Weights of a small autoregressive pixel model.
Training: adamw at rate 0.0015, 5500 steps.
Rows from block 3, named by matrix and row number. Rows with one number belong to one neuron. Each number is 200 + 20 x the weight over its row's rms, rounded and kept within 0 to 999. All counts start at 0. After the name is the row's rms in percent of the matrix's.
# fc1: MLP up (model.blocks.3.mlp.fc1.weight, 512x128), inputs 64-127
# fc2: MLP down (model.blocks.3.mlp.fc2.weight, 128x512, transposed), outputs 64-127
fc1.193,097,227,205,173,203,220,207,192,203,186,196,216,205,179,188,148,220,180,210,165,201,221,221,220,199,171,200,182,216,213,237,205,196,215,183,213,218,173,214,207,169,205,226,209,185,199,202,235,172,213,196,224,185,232,203,177,218,191,165,192,219,196,221,232,187
fc1.194,125,217,202,190,195,199,208,201,208,204,184,216,162,176,175,234,186,177,198,221,184,185,214,157,185,173,216,211,197,176,206,218,224,184,220,211,186,188,194,196,204,249,199,203,194,201,214,211,175,241,163,227,213,210,204,216,170,240,200,169,207,234,180,195,235
fc1.195,104,216,181,170,248,212,207,212,209,212,192,184,230,196,216,180,259,209,184,205,207,182,186,237,216,220,201,209,188,202,197,193,217,218,174,186,200,213,209,182,148,187,173,162,198,202,200,183,205,199,196,184,224,187,205,195,197,214,193,224,175,190,240,194,182
fc1.196,112,187,216,205,174,197,228,193,200,194,192,209,216,205,176,192,178,160,197,205,205,216,211,200,197,193,197,199,189,204,232,232,231,163,237,183,222,228,201,237,212,215,187,194,156,170,217,188,196,209,171,212,245,195,195,204,193,259,191,214,188,230,199,204,213
fc1.197,103,203,240,215,187,224,168,228,211,212,188,179,198,230,198,178,226,190,154,206,170,224,214,204,193,188,224,200,209,207,232,190,202,191,176,184,200,209,200,205,164,172,216,190,231,214,191,166,232,233,190,204,213,204,197,211,219,216,183,205,171,207,183,205,200
fc1.198,122,193,240,264,179,194,239,234,196,205,211,181,223,216,198,240,199,206,197,207,201,180,192,210,208,216,205,208,194,215,204,186,212,219,213,179,224,162,209,196,211,189,167,217,222,178,169,199,202,190,216,207,205,190,246,212,207,220,192,212,171,212,187,213,135
fc1.199,102,197,219,187,216,187,212,201,186,218,259,186,183,172,235,208,205,210,211,217,208,207,209,168,232,216,225,192,192,210,181,191,215,232,195,188,205,204,207,192,185,214,176,191,187,176,171,240,217,241,176,216,223,228,207,204,195,242,187,210,200,221,191,209,209
fc1.200,100,195,183,188,217,193,176,258,211,219,217,194,202,198,171,225,188,206,187,206,167,219,228,191,183,188,199,191,207,195,205,225,203,165,158,192,162,211,223,186,165,227,239,206,198,202,229,178,199,207,207,194,219,186,191,227,191,218,199,239,196,188,188,182,202
fc1.201,092,219,188,212,225,166,257,179,219,184,180,206,216,235,209,204,218,163,165,197,188,207,184,161,187,201,201,201,195,197,173,172,213,203,243,188,181,169,192,165,214,251,156,185,218,184,177,213,200,216,199,191,209,180,171,201,209,224,206,176,153,205,189,196,205
fc1.202,096,221,200,200,252,188,197,194,203,196,193,183,201,213,199,195,217,215,165,215,220,221,167,184,179,187,214,236,191,187,200,201,227,206,180,201,168,214,204,193,187,210,210,183,226,186,171,217,207,235,206,205,224,204,187,205,165,224,162,188,195,184,207,189,218
fc1.203,096,175,198,211,198,227,218,221,191,202,167,219,179,178,201,191,182,208,197,188,196,202,182,177,172,182,234,201,200,202,212,177,215,155,220,225,198,205,184,219,155,214,195,206,182,206,199,225,161,209,207,209,222,188,192,191,201,204,169,236,160,252,174,201,203
fc1.204,100,215,219,225,165,204,206,208,214,228,210,227,168,219,189,224,214,203,190,206,175,201,192,172,158,155,211,222,207,195,219,211,235,151,209,211,194,223,219,188,170,207,216,184,211,173,200,211,188,238,181,185,203,173,210,217,197,191,195,220,179,227,212,204,197
fc1.205,096,175,186,220,167,173,216,169,186,205,224,203,190,217,201,202,163,201,174,224,180,207,219,218,181,206,167,181,225,229,222,195,245,175,218,213,190,219,199,180,193,190,207,211,212,207,201,205,206,196,197,213,217,198,206,197,171,199,194,197,214,181,194,216,199
fc1.206,089,184,231,197,193,222,196,185,216,233,196,222,192,237,176,199,211,202,168,187,185,236,174,230,208,189,211,185,193,184,170,178,173,197,175,181,203,202,221,193,205,221,231,222,203,191,188,199,193,201,163,229,204,183,225,187,208,226,204,189,169,226,175,203,193
fc1.207,095,174,233,216,191,165,203,212,182,214,206,246,217,196,202,171,211,234,159,187,203,211,211,187,211,194,190,194,182,234,188,218,181,183,187,209,189,222,194,188,185,217,180,206,222,230,168,208,160,171,226,213,194,199,202,200,227,196,166,212,206,189,217,198,228
fc1.208,101,239,200,205,173,169,222,186,163,193,218,199,200,195,181,191,225,182,189,195,193,155,213,193,227,198,209,234,170,209,209,190,211,200,248,178,207,202,218,182,205,195,193,211,204,174,204,196,165,208,216,232,183,200,191,189,187,211,200,199,183,190,200,210,219
fc1.209,124,183,217,184,197,227,229,198,151,206,223,223,197,199,195,190,201,192,174,194,214,227,214,216,165,215,201,188,198,198,223,185,175,181,181,199,203,195,193,203,205,244,164,191,198,208,165,167,204,188,192,194,206,199,209,239,217,215,171,197,181,228,214,198,174
fc1.210,105,217,231,177,207,190,214,238,217,193,230,220,185,257,181,221,174,225,171,221,193,223,222,208,198,162,195,196,167,228,195,186,184,205,178,194,216,193,215,187,199,205,196,194,210,188,188,197,201,189,214,208,200,192,210,178,206,212,205,198,160,215,153,199,212
fc1.211,096,216,207,198,238,181,184,213,180,184,220,216,209,220,186,215,215,221,186,196,219,235,233,145,187,224,189,203,196,212,192,217,182,211,207,214,205,199,204,180,202,176,186,207,193,217,201,189,196,197,205,205,218,227,183,181,194,202,190,182,195,186,165,243,221
fc1.212,085,208,202,215,208,215,172,201,221,205,232,210,183,182,227,175,262,193,185,162,183,229,207,202,212,191,193,224,187,199,202,237,185,214,196,215,192,172,218,235,170,191,175,199,211,248,227,190,179,251,229,186,189,220,188,240,204,226,212,228,164,190,178,194,189
fc1.213,112,194,213,205,191,170,216,189,168,214,195,183,191,184,199,196,208,189,171,218,194,182,240,124,187,221,191,161,192,217,216,216,207,185,211,202,221,214,174,176,214,217,189,209,234,214,163,193,208,203,183,194,210,222,213,211,193,239,178,193,196,220,192,167,216
fc1.214,102,231,181,248,211,164,215,176,215,198,199,195,221,203,183,184,206,218,227,178,190,199,193,204,178,164,205,198,183,229,197,189,189,202,208,187,187,143,213,126,182,210,191,212,213,178,178,190,182,200,217,216,223,189,251,186,190,211,188,208,186,210,202,218,217
fc1.215,103,188,197,177,234,199,218,189,177,222,233,200,186,212,192,187,260,193,185,169,223,216,201,185,192,210,191,186,199,244,207,227,184,169,178,189,190,213,233,191,184,194,220,184,191,196,204,180,201,196,180,211,214,188,212,226,199,197,162,215,193,172,230,198,201
fc1.216,113,234,195,168,242,217,209,207,216,203,197,231,189,206,202,184,182,169,158,184,190,207,200,211,236,173,197,215,171,197,206,180,195,211,221,167,181,226,230,198,213,246,207,229,188,216,208,199,169,217,181,214,203,209,179,208,192,212,183,189,198,206,206,236,213
fc1.217,092,179,217,208,190,230,180,208,230,172,224,198,196,221,158,200,192,172,194,223,175,189,202,171,198,209,216,209,200,212,227,192,195,185,204,214,168,168,194,183,188,224,166,241,199,216,207,187,192,234,206,214,247,187,204,201,218,202,170,193,143,226,186,188,224
fc2.193,098,209,163,159,182,225,183,210,239,177,215,181,198,185,164,205,198,220,190,202,192,190,223,188,212,182,171,214,195,205,200,231,169,204,180,184,221,202,214,194,191,205,231,219,164,185,230,188,210,230,196,166,187,197,192,150,182,218,217,188,219,183,216,211,173
fc2.194,130,163,193,217,197,219,203,142,195,207,227,211,198,200,219,211,203,189,217,187,204,187,229,213,167,219,220,186,156,165,176,215,229,183,230,217,210,181,199,210,207,172,185,188,164,213,201,208,202,224,196,225,217,209,203,209,217,214,212,197,216,212,224,226,191
fc2.195,089,210,173,187,195,205,173,179,188,212,196,201,201,181,191,203,210,177,155,204,225,237,199,232,227,174,222,177,149,195,208,198,184,165,207,201,198,237,191,204,185,209,174,198,213,217,227,235,202,184,221,188,200,218,194,176,201,181,208,211,180,208,140,186,228
fc2.196,126,198,219,193,193,175,185,209,189,207,154,183,189,208,202,228,163,182,211,218,171,246,203,213,218,197,195,188,184,211,204,169,183,198,221,237,205,202,215,212,201,208,185,189,187,188,179,214,237,188,200,215,232,224,198,193,194,182,200,189,205,195,215,211,228
fc2.197,100,219,201,200,201,172,197,216,179,205,145,187,204,176,180,196,185,211,209,206,171,192,199,222,217,192,196,198,151,208,198,237,176,183,168,150,176,205,208,220,234,201,192,225,194,199,195,211,190,152,231,199,198,213,189,215,211,220,194,160,203,180,220,178,222
fc2.198,157,207,196,183,201,184,189,190,234,192,240,206,180,207,238,219,180,218,194,190,194,191,197,210,191,193,209,193,197,192,211,200,182,204,186,229,235,161,222,193,171,234,237,183,202,210,238,211,214,222,180,183,198,215,190,176,199,213,208,196,219,194,200,202,175
fc2.199,098,197,217,211,190,199,220,192,167,179,227,217,204,196,209,224,207,216,208,185,200,166,184,223,182,193,186,233,182,201,214,213,191,190,197,221,201,172,197,194,198,229,193,182,204,180,228,228,208,188,177,269,220,198,197,184,167,220,204,208,196,226,232,194,189
fc2.200,099,219,214,204,206,184,223,180,227,221,185,191,186,194,194,180,170,223,183,210,210,211,200,176,188,231,169,187,190,196,205,215,217,200,173,157,193,237,221,234,201,206,196,199,174,177,221,200,203,200,191,184,176,198,202,216,228,212,200,170,195,198,191,182,239
fc2.201,089,202,200,190,203,207,174,186,208,193,195,214,198,178,214,222,221,182,225,190,205,184,184,217,243,223,201,221,208,188,243,184,193,164,219,186,196,244,213,217,163,211,205,198,164,200,217,213,167,178,213,215,210,225,195,175,198,214,216,191,203,212,233,176,188
fc2.202,094,184,125,196,217,215,190,197,199,197,207,210,217,163,246,175,218,168,231,179,223,204,200,200,231,201,189,199,185,209,211,247,169,207,211,214,199,208,207,196,197,215,188,243,200,187,209,221,223,233,187,178,208,205,186,224,190,238,225,188,220,196,189,209,198
fc2.203,098,214,191,221,199,182,189,192,213,223,179,179,168,200,167,148,204,172,197,202,179,220,214,200,185,189,196,175,205,170,212,198,197,222,195,168,213,228,199,213,206,177,222,213,217,174,228,225,183,210,187,211,177,227,190,205,222,185,234,174,236,193,204,176,212
fc2.204,102,208,174,200,189,201,206,213,215,227,184,188,191,185,201,202,169,230,198,188,179,237,169,169,179,211,190,194,199,185,211,216,176,204,162,173,162,226,203,220,208,231,177,196,196,202,203,202,182,220,199,168,171,218,190,209,211,227,203,192,216,194,183,207,203
fc2.205,090,204,178,192,193,240,201,160,193,202,188,181,184,191,194,182,207,220,211,212,213,216,225,224,208,228,205,204,146,203,204,185,165,202,191,218,211,156,207,197,212,183,202,214,224,193,226,187,215,229,217,178,217,229,190,238,216,171,197,183,210,195,184,197,215
fc2.206,087,216,185,209,240,205,166,229,201,218,158,169,226,187,194,214,223,176,189,216,183,173,220,192,199,174,217,185,231,203,184,207,176,204,192,233,177,223,196,190,181,194,186,225,207,220,165,201,145,189,184,175,193,185,190,198,206,196,212,183,217,217,198,179,198
fc2.207,096,188,162,205,208,181,208,226,189,192,205,175,192,229,181,168,167,192,215,199,238,175,176,177,165,212,176,258,228,209,189,212,205,179,227,180,225,206,184,226,171,170,199,209,230,205,223,190,223,214,198,226,192,187,206,187,208,191,187,186,181,203,241,258,182
fc2.208,108,196,201,206,235,204,228,192,245,198,195,236,234,198,208,218,164,199,190,181,233,167,180,179,197,183,216,227,201,192,217,183,183,173,198,175,185,169,204,214,183,221,205,178,234,220,192,212,172,170,212,217,199,188,205,172,201,227,193,178,160,201,206,213,177
fc2.209,128,199,191,203,197,184,190,196,223,215,228,189,225,211,189,218,165,191,203,192,220,199,196,206,226,215,200,229,177,179,163,201,175,201,227,191,209,158,205,222,209,215,191,217,230,177,211,193,272,196,246,197,197,160,218,179,201,195,221,206,180,199,232,216,164
fc2.210,102,230,195,191,174,206,170,208,195,168,180,245,202,199,215,191,198,221,213,180,185,178,210,195,228,208,181,199,191,230,208,195,175,214,197,173,199,186,202,215,208,162,207,219,196,170,213,199,155,210,215,206,185,182,211,179,211,187,169,164,224,216,249,221,220
fc2.211,091,187,210,205,184,234,209,224,192,197,207,167,194,214,242,181,202,181,231,204,171,174,232,190,205,196,179,206,192,187,163,222,241,218,197,198,201,176,196,207,186,163,168,197,212,178,203,222,178,201,184,192,205,226,212,217,199,200,222,223,191,202,227,232,217
fc2.212,069,188,244,180,189,205,223,215,188,218,173,207,194,234,144,241,166,194,213,207,194,225,170,204,198,201,184,224,195,192,201,212,192,189,230,187,224,194,192,216,200,209,214,208,197,179,189,202,170,199,202,174,194,207,177,206,219,190,215,184,195,213,148,234,206
fc2.213,104,238,204,212,211,201,232,233,202,211,235,202,199,238,187,195,188,217,201,220,205,147,144,224,216,171,230,184,214,220,187,164,195,167,218,217,203,182,197,201,205,205,188,221,198,226,213,202,200,213,202,220,212,220,178,131,210,186,168,176,179,174,203,191,205
fc2.214,097,193,215,172,205,238,202,207,225,220,185,223,199,201,232,204,202,191,174,208,184,219,180,202,196,206,215,205,186,222,218,179,209,215,190,226,156,213,228,199,179,201,212,186,234,185,160,177,175,177,182,181,198,184,207,204,191,223,196,186,180,204,162,199,192
fc2.215,100,202,199,220,177,224,205,161,212,203,201,196,187,189,207,211,199,198,175,170,219,198,190,220,205,219,216,196,202,216,169,177,196,199,230,186,211,186,197,185,184,229,202,227,180,179,200,190,182,246,177,158,202,217,188,195,199,229,176,213,204,192,209,234,188
fc2.216,114,176,197,201,233,179,193,169,232,154,226,231,222,180,189,183,163,217,221,203,199,132,198,205,207,182,175,212,190,224,213,193,183,207,211,241,203,170,204,211,185,175,217,215,208,214,247,192,206,214,212,230,206,187,199,180,199,211,189,196,224,218,186,192,161
fc2.217,094,224,197,216,145,198,176,191,206,200,180,210,202,195,233,203,167,198,163,222,192,243,207,161,224,187,192,198,180,210,220,197,202,208,201,191,195,215,204,200,189,204,214,205,199,217,199,173,205,207,201,170,189,186,193,211,180,226,195,226,209,179,186,171,186